A small image-text matching model, trained from scratch: encoder activation quick_gelu, encoder patch size [2, 2].
Rows from block 7 of the image encoder of a small image-text matching model, named by matrix and row number. Rows with one number belong to one neuron. Each number is 128 + 24 x the weight over its row's rms, rounded and kept within 0 to 255. All counts start at 0. Numbers have three digits each.
After each neuron's rows are labels from the 100 images, of 14976, where the neuron reaches its highest value: "top examples" is what is common among them. Only what is clearly more common there than usual is listed. The data: simulated telescope pictures of galaxies.
# fc1: MLP up (encoder.blocks.7.mlp.fc1.weight, 384x128), inputs 64-127
# fc2: MLP down (encoder.blocks.7.mlp.fc2.weight, 128x384, transposed), outputs 64-127

fc1.144:130125168089133126151131117176086101122160167145143123161099121107110078130160104127086152159100105108127115124148132134129124156127136149121115139116062113106099135142138078142100123127129164
fc2.144:134112136102145122126110109144162119175135149123118141114149166094113156132132142087106107133093135134136148139161100136126107113079184161119112145115142140135121093160153149126139093111101098
top examples: round elliptical

fc1.339:099135135135133117129093081125129139090151117107100167116091130137135136145139117151111124150101092137078151176115145148123155133163141122141111100142101091083130154129127136109103160106130131
fc2.339:172121074143077172077146102118169170129113079136125087111156109138112162153145135120128088076139137124156115134080130085155121129137105117188168121146146149156118118093150116136128126133119120
top examples: lensed arc

fc1.153:091124148155116153128125136132120133112112127144112131114107079163133137141191126164101167120085137125124147157122175101129122145155122142106102153160129099109135138130110088164106169115160115
fc2.153:141087128137134150092105152165132110105136112153159127114131147134105124143124142126114096115127118102157116133086092154162104109161120156135131151149115139129129153099168127102125106123123148
top examples: many-armed spiral; winding: anticlockwise outward; tilted; winding: clockwise outward

fc1.309:145119120139109154110160077117133127113130116138101131120139117170153146121158116148109163135103144105139157134102150084126097160140115138152094174166126114095131142133107056169081135114132117
fc2.309:142109090168087175071132128115151146105099084147118109084168131161139175136149136158116135090122143095162133105092126075142115152154111133134102154145154117141143169100122101160084124122139128
top examples: many-armed spiral; winding: anticlockwise outward; winding: clockwise outward

fc1.318:137114117120081166091169107114143165115123107148092175125123104144148135125137111174132152106126132122118126130122154080099134167125129119132104128179141113139129140160106066162091143126142129
fc2.318:127127086145105145108122145113122110101101082109123076101175115167152154129138133169123166126144133101154120092116158088158121179157095111110107124111118116133118165093093136163091125146156141
top examples: many-armed spiral; winding: anticlockwise outward; winding: clockwise outward

fc1.104:107171140069157105121123093131136131102144133162107169136170119134114152110116136139187138112142109163154131151131146124143114125137173116106138111097077127085139153134107099166146120116117100
fc2.104:167131103168133151099095124150150165121109096122131101104137122123129124168125159159119074083133141131159115107076107128135134143143111128194172110157132129156110157109132101126114131123104128
top examples: irregular

fc1.231:107148161131177114177112093117093122105123138130130117159139097122136137089146100134124172163135120136119122140125176147134134140175111111125132120105098099094122142120079149134113160132154158
fc2.231:134104125123098180114096101131160111094147117134148087096156093112112143145153133132104106112147138102162120117089178143190096113124130135122150158136103143150145118075143124111127112133130149
top examples: star cluster

fc1.319:126148133127098142125069095086128155141175126154094143160119086134155154089136100115112135171128181131111138154122174112133101145106129093153130139125129125100159120128086130114107168113143113
fc2.319:164120100137113160090155178137162139114128110137148109118130124122094115151118173127143079067144112101157108111094137129155116136148118110147163128142134151200110119064145121124121108152116144
top examples: small; ring galaxy; tilted

fc1.291:098147117100120140120114104133117123135130118158119177167107116136112087127136110153114124144126116141100127196159189109111117175134163148137131124159129151148100120162129113121141109115158116
fc2.291:160113108140116151080112136143180204112112084140143073092138110133107135131124155146130093111145140128154118098103124113124157121117109124126145122169155130173114175132155099142115102124107116
top examples: barred spiral; winding: clockwise outward; irregular

fc1.55:107100156131138110137148158135107103121111161110131166146119142175108107157135149149081140141134129118108125169114128144114170128151128157102106169126105077125092111158113143131140121107094128
fc2.55:123112146094135107115123094151122139147138157166137159163135143109128153090145096086089129155111142134090123155134128161088141113093156165140109161123132104115155123166113128098119134101126120
top examples: bright star with spikes; merging pair

fc1.211:115102169112143155169087134156101142125157150125126128114075126130118117174164114128087128176085141118143150139133124154163081107108139168083133150116079126106143106146154109112148115108119114
fc2.211:139114088150126148098168134116176186153094104135106136090150156132130162165109147083137065098132139121143137106086087131118134115120131130154152133143177143177133094126144144122121116123097102
top examples: two-armed spiral; winding: anticlockwise outward; winding: clockwise outward

fc1.357:126131120154164093185145114114105130117107135125127102117109108141101129132129144177148129122137111120153124139108144129136128137220080126120148105130126117129082151123105109147115176135094152
fc2.357:119117097122133182092081098135173169133113098128127110079178127118125183139111137101127099124130134105160129085093135137146100121088138129106131126113149136158144125113136129111117099130118118
top examples: many-armed spiral; winding: anticlockwise outward; winding: clockwise outward

fc1.195:098145145092132114096180162106105118138177136140119164168152138166132144086122144136142154163127121132110125166149134127148090150124142091140092144126146134115147129146110176133149111095139113
fc2.195:161120136144103142119153103121155176129182118132114116170098147126112123127115131110135087136126138128114120117108113109119135165106123137200151134168157134182126144132163102124120115127144138
top examples: many stars; many-armed spiral; winding: clockwise outward

fc1.155:073110138150133088135129170132134120131112116091113127113117092152140117172136147155142155135148156144146150166122151126106119093171089154086149129153129124094148135134152131113148178101139117
fc2.155:146147143126175080189086103156108129141126138105141096128100125135112097135117140124132112140144107153151115108177097165124147135110119125112167096087118126145096150155106138123150137154103129
top examples: ring galaxy; barred spiral

fc1.299:127129142093117168149095167148119106121144141126098117088089103132133122158134157136112129149084155146150169141130152131199083106127149143112161133137111148132145125104155122115165118105119104
fc2.299:101101117154117131097179157123152169148097126138093173084133119129150151171150128122111107096115164136111167137087094120106118085150123151128120142164162141114166127131174124112143138092131086
top examples: two-armed spiral; winding: anticlockwise outward; winding: clockwise outward

fc1.311:146143141101131154147126108136083121127157163155143134156079099108084100126140130130131124107094123149114135141139178098166103150137131107142148119116085131122091125087113065153132120143124174
fc2.311:126123131106143083155071154145142091145114129100146090143156138148133107120163130130078158158115103122142108117175115155119138155098140153088095131107122110108115142140111173123122120136151139
top examples: irregular; small; flattened elliptical

fc1.218:114121158102132155120117131127109124086134166149156129150120114132097115117156110144088159136098118111125113145123165123152130146131149148106103151110061100132103115112109122146120119129143185
fc2.218:122112125118143119110122109132180127164128141115108133095130151107129144134125125084100085118105156151121153134129068126097104092105154171113132149141172165146150133157164145112140117085100097
top examples: small; round elliptical

fc1.320:098167127121163171159111190112124120113096127136108092121141120192139187165138079116151119189127138109099120131139134110159128130108112140074108090126142113129125146108153103104129141105146109
fc2.320:131143089155131113110041068138107133133190128117125171153131132103154136090122167130121147166104138140141129143169136106125118107124145123136121132111151132139161197110109109145130125135118126
top examples: merging pair; irregular

fc1.185:124112181092155136155128117146078122116134158154142130157089125111099089111164112141094149158095103104128125136149137123157131145146139140122084150121062112100095133140129096135106134136130184
fc2.185:132102132103129120124118128144171108174129142127116130127157155100118156137135145096095118131085136135139151144162095136129106117071185173122100152133147138134121093166154155134144101107103098
top examples: round elliptical; small

fc1.30:134143131098114099170166110147106115134124137103102122156100105116123106132131131146133167168122130140110150116155133097125141150116139116130119112120127135120108122152116116182133124131106109
fc2.30:132162102105118106149119140110157134151100126110101118123176137146131162140117151130150138128118126144170144129152158113147134140103133112115134099083154138152111093139111165164147104138099101
top examples: barred spiral; winding: clockwise outward; tilted; winding: anticlockwise outward

fc1.314:093111153114125196141082152136142150114133131135103130098085095126144115172154136125112124145072142138134169135111155112180079104113119143094151138142114130124136110094163095125141126091152118
fc2.314:143120088141134150090182150126165171144103108130103144101158148118123155153108154103143083091126144117153146112067101135126127109125132130171143128150173150185147112124145139116126112120097101
top examples: two-armed spiral; winding: clockwise outward; winding: anticlockwise outward

fc1.143:123135155095112163136106132141094139105150147166155117131098088124092115127147126154124149121103119149132130141134183120180079126133125103134164110132076144124111118085123105139148127139148187
fc2.143:127107126095117090148065150144130067134127123113130090150175128162143123103150126151084178158118122131142120135169147145131109158089132157102099142119113115103114168138113159126120122128159127
top examples: edge-on disc

fc1.219:146111162092146128152122120175081087102152163145156123167089118113111093106177114140088160156109115110121128129142136131129130150114140148130091155115070124111093129141126102143117127135120176
fc2.219:137109139099141124124110127146162116174135153129114143115144158097114151138137143090099106127086139139136151143157104142129101109077184168120118149126143141141123096158157146127145097107103101
top examples: round elliptical; small

fc1.193:134119179087147147148119109157091091104157158134156116150099117113098104098161112155093159145108103113124121149147151127154127147133139136128093150117060093111093119130122087128109131138137182
fc2.193:133104134094125107130108131145169105176139151134110133132158153103114153133140140100092116132092143144134152147158111142115100114072178175119114156132149136135126102159149158129143103106110094
top examples: round elliptical; small

fc1.15:119150145143153101170107102118092141089117151103127107163102068134140092134147115150125164142122123155115143142146150128140151127166107104115138103121092109107116145123092114145139165144140165
fc2.15:144107122105101155102081113127173098125165145143134133109144108104119150134161155124084106128094141114147138136115172134189068100096144134136142150139123162143151107087138149117140109104135132
top examples: barred spiral; winding: clockwise outward; tilted

fc1.140:146124121079094135121118170144115102115184150149108125155135107110141161089127152152103144151115163144133153150124183152173056107125124148121142152120089142153131147080135142121160114101127117
fc2.140:106114114114133115102057126153145129155107140141088155109137128123150181129162136111091120105096172160129184137108137136117073082095136161121113136144164144092156156134136130119165128093128080
top examples: merging pair

fc1.221:148134140088118130173109149156101109134141140098093117103085107117123124166126157139120129171101149147162170124139131137184086092133135139099166120117104157129133121103142127136164120099109104
fc2.221:089095143167108146096141142106147156107102122139110147088120101159163146164177110155098147095111145121104139157096128108101125117164108154100107152168133098094156137128169106125103150099176123
top examples: barred spiral; winding: anticlockwise outward; two-armed spiral

fc1.214:136133118139090158117147091113131144105132109136097130132121100162139144121153111149107164145099148106130143137121149074125106157124121130148085175163138120103133144137105051164085145115139121
fc2.214:147105087171096173072132135119140151098103078145126108087154132170140162146137143161120128094126136095165124111086120081146113151165101131139116148146150115138135165102128106151087127124139136
top examples: many-armed spiral; winding: anticlockwise outward; winding: clockwise outward

fc1.271:128145153114121142160159139139091096103164157144138164158060105106107084142150126138126146131102119134117148149132151111157112139150121124138139109162088127109080133105120065154143134138136171
fc2.271:125127121105111124137053189129179087112108116117144102123172133188125132153151161127114126114111108109165115138107158143165120144111132134113126127130127114128115134122145156136137104148146134
top examples: bright star with spikes

fc1.322:103101143131135118148129159139098089071122138111136118145115088144125095134156111179092196164115128109140120138125145124142135144165105133091093147134072103102126146138111117138116149125157168
fc2.322:183130091099120143098101114165124137146146094117135101109145155122095128125091157145132111128136126136161121104158104139163107153086134137149138115125160162160084151101121143137129100142102122
top examples: star cluster

fc1.19:108110114155117075150161138144127092158132108129138191143142138151095170107147139143162120131139155148151139121130107132075106141111155157133126105151122122090106140196110132122147139131102127
fc2.19:133130144144092142091108100110151121106172124168105109166136161146154181101107124150137139186169149110110128163127149127171126130158134128164102131127113105108148123140134136127112132134166120
top examples: many stars; many-armed spiral; winding: clockwise outward

fc1.112:107114168131118139128099146117120132111114159165131128147119081128139138133170130147095142115096158135122126159110189145126109110147109139129153143173087107115117127097135109125120150104169150
fc2.112:132073141151086128106146132138152129113119141161117151101107121146142156160173140131095104107105157114137130150082104136108117112140121176148141170172144113122161149129161097119110145090138128
top examples: lensed arc

fc1.313:108131129125110117157156107114107131123140146130118171172102067100116124135106145138162134129141165145107124181129170140126126110138086091157138122150111136105130100148106148118144154131120124
fc2.313:119146106111122153139098132122172117128122098097127082088161122147131145154108147116153095128142114120159136107119159130195116130102130108089148104107141155168119094105145154141139110152120121
top examples: many stars; many-armed spiral; winding: clockwise outward; winding: anticlockwise outward

fc1.65:085164110095128164112132117133080130165163121111128173153128132132097106133124151175159151109118155144150158185159151124127122138146163129138108105144134131117126173118099124124167111092120117
fc2.65:167133099143099161099124161132161100133112085133117086092152108134114146153118170131131082116130132101155122080068132120127135147123110116177157125124124125202124112109128126158103094130104132
top examples: many stars; merging pair

fc1.27:112134128128145136113145129150110117107122144124132116175126138115145112091164113129098156114097128124094143114140158144116123148137135153115124139159095112107131155094121094104099113132162187
fc2.27:109127116116131114154092105121142151133142137145108141166146117123165149126186122104077171161087136137116145154157144119154095135083141147127095155104115133098155108141109156128134140102157118
top examples: lensed arc

fc1.76:114112159163117143138110090114109129109124142143095150124092095143135119130170107147103161130108143121123139152110153083124121127163124134128114156147097100088141130123094073161103165119151143
fc2.76:147102109138112157074089163136139121107145110134158105096137106124139125117131161151108099106130127107152115108114108123161080141151118139127130146139127150147152174063150127122106120129151154
top examples: many-armed spiral; winding: clockwise outward; tilted; winding: anticlockwise outward

fc1.248:158146090164117114139141091160117176152154107120123186079135108088115157138149173133125105103117140134133133132165085107103118116128119119129133112140122158128149173143101097108112135118107140
fc2.248:122131134130131129153099119132137203090125141137132123109148074121114175107145138130082093119116131118156130113085123132158140118107094122148148116111093114195136117114116193160140141132153141
top examples: two-armed spiral; tilted; winding: anticlockwise outward; winding: clockwise outward

fc1.289:139123140089106163145178147167093132105127132120098142115056106127109110172135157165124152137115143133149142145125153105153083116141124141130144133176113135116114118137132086152150139115112129
fc2.289:107135092148117168103034127110184185130099107138156137086166104130161138135155125102116102095124117118136128094095135109172124132093132123089142110126129137133153112091124149145114125134151137
top examples: many stars; barred spiral; winding: clockwise outward; winding: anticlockwise outward

fc1.83:112093134146132137122178124160105142087119151146134176140121127158117121144154119165088155118128109097124118144112118126100136157151116168111080171174135090117108153165139090125100120121127164
fc2.83:090130119141154091156087136097158151131125130128136117132138129141178126102143098097122121155142145136094135146141143144103123114124112129093132123112122128046177131133127149094135179115185130
top examples: lensed arc

fc1.375:113125121136139126147128094142091146066120145131128134126116090150125139127134134162124171159149138115151115139106177151146115117144082122132144134120094096108135151115075143119123167132137149
fc2.375:143118114156112124140074089149103131104115096111136084107114099167113147147136160174120131126146150132179110108123145145146108130132093130134162131120122122130115185105103110124128153142139144
top examples: ring galaxy

fc1.182:119110175114148152183100129161102116131150171134119120097090113099137123153162121132082108166095148134141147123135128139172118107091133154075138150104077130139133105150154105126145133105109119
fc2.182:151119085149117143097184128108177169161103104127106130101147146122121165161114152087143066101128140123130139107103083124099136113129134129169157128154179151166141097124152133129117117117094101
top examples: bright star with spikes; two-armed spiral; winding: anticlockwise outward

fc1.6:142127131107122149183111158148123111126127147109097131087084107137134131178148161137104120166085149147157181112118138137178084089115131155103146134129099153128134130114140122131167124100110109
fc2.6:082095135174129136099148142109153164132097121129104151080115114145160132178157119137107113091120150134106143143089090116093139100164111156100121144174150117104162133128176120112116149099156109
top examples: two-armed spiral; winding: anticlockwise outward; winding: clockwise outward

fc1.377:073118124147143099135134169123126126115103113100104135091123105149140122153139155178147155125148164159142151157108128120118116108185093141096139124165124122097154164110158119081141149098135118
fc2.377:143147140137161089184074100149105147144113133106138097114102130143123115137126136123131106129137113150153117095179095153116143139108113127115166099083127121146108156151099128131145143151113131
top examples: ring galaxy

fc1.358:118112155127118156139101086124127170124114139153102139116119099163137166136158099142108145177120149120117134150128167121128115109115099142122136178108095087081152126131089120127100162111150116
fc2.358:147110087147068155093120141133157145099119109143137106115127091139126150136140161129118103083140150099172117115081131132150093109127097130141167140143129145187154154064128118123135138124133136
top examples: lensed arc

fc1.175:098151131105114155139116138117100079139148100174106171130116120125134127102098142185125151149118124096104182158109133105106143157123165122129149144139157118147133092165111121080110137117118116
fc2.175:184120126133132137105130145121174155130128099107143115120097128154123114144161137121108076118128119123144110103089091107122143135100110142182134130162184120161111140151191119155123088123111119
top examples: many stars; many-armed spiral; winding: anticlockwise outward; winding: clockwise outward

fc1.288:102119115080089154114108157161124120124160137135108117114124095107141132091122144139088134168107159157142152136141186139178076102106145143114145135118073146141163142083146133099152108099159105
fc2.288:133120090114117127100082135160152159158107131134090162112149122118148184148137141104104121119102188156143182134100139124133087091079132149137120126136165146119163157131127124113156127090105068
top examples: merging pair

fc1.347:121133119106106110141186136124120137114125136100094150148126081139147114148126131159128158133109150140131146158146170105095123133133126118135129132147124131119103124158112118148153169098137121
fc2.347:111136122108124117156070147145141120140130127093125093090139133159142132155137143142119126136129140139172139145162131140175100128108120137057133116096120151125117128129136156133152115119142117
top examples: winding: clockwise outward; many-armed spiral; winding: anticlockwise outward; barred spiral

fc1.173:113125155108145112145146164132089082123132164134128149146106118123108106149174125168082173128105137136095149165125139130127150117191136124091109159129083116103118118141134135141130148101126150
fc2.173:155105130099082121104161149145153114151131141186121135138150128125108175107149131100098098117103139124108124162106160155084119136108140162202155153155168119151139123153132102119115131110112122
top examples: bright star with spikes; winding: clockwise outward; many-armed spiral; winding: anticlockwise outward

fc1.176:135103143110158122137103128145059109069149154158162123193116118123102096111124138146128156163144122114138089143121165168150134149148105105139130140106063088118099124117098123114122137151156175
fc2.176:094114134192121148121078071085179197130078122124116106079141112158132175171163113120119099076121130109114110110129137121112140127136120133084141144123150118120156113111136117142106156131140134
top examples: ring galaxy; flattened elliptical

fc1.337:144082130081168104152177114196060112132141136115139138125085139123096097154135164150097138159121150136153162125159106133121114129145140175130123136153109147112107133147137090137133117100100124
fc2.337:134108119103164132099065113157127150134136121118158129127126123097120127113111124100098118140142118120134109115110092160134115125066160154119131135122099150148144134118128163091132109136119119
top examples: merging pair

fc1.137:106116164131119149130104150123129129115113145150114142091108084145134132157186139144107129100084145137120153153104155101160104109167114152094134155167103123122137126086163093135144139116139124
fc2.137:126094130141105135101170138130161159137120143163096172103130128126134174151154139100108087114107165124119148153074118144119120094131135163161138162165145124142172113132162121109127131090113103
top examples: many-armed spiral; winding: clockwise outward; winding: anticlockwise outward; two-armed spiral

fc1.58:087119177140149163129104155129115130114107155134119125132106092149126110152190117163100157125086148135128150168134153134160111113170116135098133159138074099121139126090141120137135135106155131
fc2.58:143096110127089125082150145134182106133131130154127152114133133115118155139138142097115075086120152136130134144086109145097113108119142153181155159175177136134154129129161129117130119115115120
top examples: many-armed spiral; winding: clockwise outward; lensed arc

fc1.93:121104157113164153163099133172082120100126144128137115112043147124120111162152116130116129147091116104131148116129114121152121123122128137072119132128067119120106133142141082154113119132139177
fc2.93:124113100096134113119141124141158119148120101111138095144197158125134146108117145120110144144122129114164111119151103137119128152082157156118088139121141127143119119159132170108114112138119116
top examples: round elliptical

fc1.373:084112154134106147136095154118121134110115149134101142119088088163143122175185149148100138125091132139126163166101165119164106122159119152094147158162105128106135128094144085125123143110156139
fc2.373:147097115149108154080176132126164163133117131169117151089130135123132165148138142102120072105117156110140139141069099138121113109141126146172154159157153142161166113116155130119110122106108120
top examples: many-armed spiral; winding: clockwise outward; winding: anticlockwise outward

fc1.260:123124160114091160128093160118143148106131153157131097144133111148138113126162124131069135122094120121094127131113193142175120116130137142098136173115068115110137125075123121127121151119189150
fc2.260:141112110110094150113179120127167156156137137151093149131139129104119184134148127090087100133099153128129145151101140129117112111080146153170148162131148139171143096149127140127130108092114095
top examples: lensed arc

fc1.197:166130073114138131100137117163116117125131086154136184073112118137111145165087146105117114143124150110121131095091123130103140114125191094123102130157149127097141156187141109120113145147116110
fc2.197:109128121143107142136070114110102093112133148155113087142143112171136158122126107148122117116144125132168134167121155141184130145142120133108081141085083089147115131121131168171135123112121117
top examples: bright star with spikes; merging pair

fc1.14:115107169129133118131173151127093077117127157146124147137094096124110124134168132167090169138093136146109158169126137126113126116199126150125112147157093120113116134129131111131143132114129136
fc2.14:150096162109102133109111143148107116129166150168110148164097114128109141111172123134087151126088144139093142146154125127142105129112142173174120164151110116099139157108130091126119143104147135
top examples: bright star with spikes; many-armed spiral; winding: clockwise outward

fc1.38:102132122145087160142158154125140135098121122146125159160129059135128146116152103151116177132151116106116110139093179096140140155138108089121105135122126108122133114139093148134105160136171167
fc2.38:121104113089107137103112178150138083110152104081161065128147125132139081120126139170100134146149123114152098101154120115168106168111128141071114131127102157154111155107149136133106095139139152
top examples: star cluster

fc1.160:103125160112128123117140137136097083091160145147131166165088098127122117124147128171125154148104142138100134167127142107127139129162121145122116121163114101105105144146117061154123134118156170
fc2.160:118105121084122116131054160148148097116107140144139111119171113145127163126159151114092145131087145125171134162108184158153099111085138150132115142119110123098135136139123162106146118114140128
top examples: bright star with spikes; tilted; many-armed spiral; winding: clockwise outward

fc1.368:142141140097136159133134117127089130105159167161147140160078091103104096105142137142148129110114102144126139138135176101168120144129121108137147106138064144122107132072117088147134123152129190
fc2.368:124106124102116106144055161143151068126114126121135081149172123165151126122160124129073161161104119122139116142146168153137110152082133157098102153126106105107123146137124163116135124127161134
top examples: edge-on disc

fc1.43:101143132137088128139126129116108141086119120134127160147125072146159129112157101159126175134144118102112105132112157110131136166148107109120111141129104094097131136129083129140097186150162154
fc2.43:132102121096123134092103164151143077110159106085171089119149127127136081115123144159100126139162124110158091111142103128153106165113125145092120129139112152161124172099147135116104095140139156
top examples: star cluster

fc1.326:135071137130106160108168107182113148084131117151134155140121124157110123152127144162076149126134128090158095150103155132102130145148118155129106169175119104117122135134135088132107115120106141
fc2.326:094142100151129091138094132097173156159129125116134130095111115129167112125136122093144084132133152155095142132139091126100129091143109126102161108133153143089173136111165128102140170104158114
top examples: lensed arc; bright star with spikes

fc1.280:116111160119151135128128107159109109130148168142137116133102120099117084111169095131090159123084130160101151107144122095126095111157142155113105140139084146130108161120152065151152116115134129
fc2.280:135147101121126115150107101120174158189120136137096121135170163111134177120114117055133084137116132132117139125142132143110135132082163142139149122102176129134153078148104146136126128114111094
top examples: bright star with spikes; round elliptical

fc1.100:138115127089093168126176137161109126126139102106090133112080117138117122166135166157131133134108140145164147130127141098162087142127127143138136133182127138141099134134143067155137113115102117
fc2.100:120127096141119182101037118104183186112104107138155120099186107135159154122156106098113115111123113101137112096092154111184120138097136123099130126123113130129140112091118149142112119142159145
top examples: winding: clockwise outward; barred spiral; two-armed spiral

fc1.235:145127130096093147121135121124109097116187141154108129149118109103103108118129137154131145123085129164087163143127170094163102157128134107140138128148126132138113120086121067147148139128130147
fc2.235:099137105095141074152083153139157115139103121104130099123184142121141148110115135106123145145137133138162126121149167161129131125087134126104118106076129144162135121121122187104153108138122112
top examples: irregular; barred spiral

fc1.151:129129137100130132171098156149123091130142126115094121074091090118126133168129160145118113149100167157139173122135137136166067088132131151092147132136120151125137132122153121129157131099118108
fc2.151:079098146165123128113153166110144148122103131133105154083109102149164122174167120143106121096118152137103150158098111124101131096174105154106128146177138111101158130135184122107132150097168111
top examples: two-armed spiral; winding: anticlockwise outward; winding: clockwise outward

fc1.282:100077155142137147121149123153100143067095146150135147143115132156117113160155114169079152108125128090140106158086148134102140151149111163110101181150091096112118140151126105138098124118144157
fc2.282:081119109163157103138049108122155150132128121126156108116090104133157102114143099105132111138134136132103122129150105144093127095128100132079133121128130131070164165140164128099128182116167138
top examples: flattened elliptical

fc1.102:127134144131126118180150096113098125104114127097092119141109071136129116154139126168123172155113140146141149117153168097130132147149112118132133116139123128107113122166102118179126148117123125
fc2.102:122115132122132145133067140135158144144135154140111152084114105129130155169169152119098117122116157145158146166132136145170073097113130147088145138114123140148130125115144147104148123098129106
top examples: many stars; barred spiral; winding: clockwise outward; winding: anticlockwise outward

fc1.209:109141113118142102092145142121141128151097091167086151136171134124117160150120173160142129092129115142165147124118155150139146142102145106110148096104121128134148057104096139162113134092130098
fc2.209:152128097140143159128143108135144211128155100088129139139066094107128104128144134109131104136117135133121113094154084125118110140089114112153156110137121130140127097176146108122138132134146134
top examples: winding: clockwise outward; many-armed spiral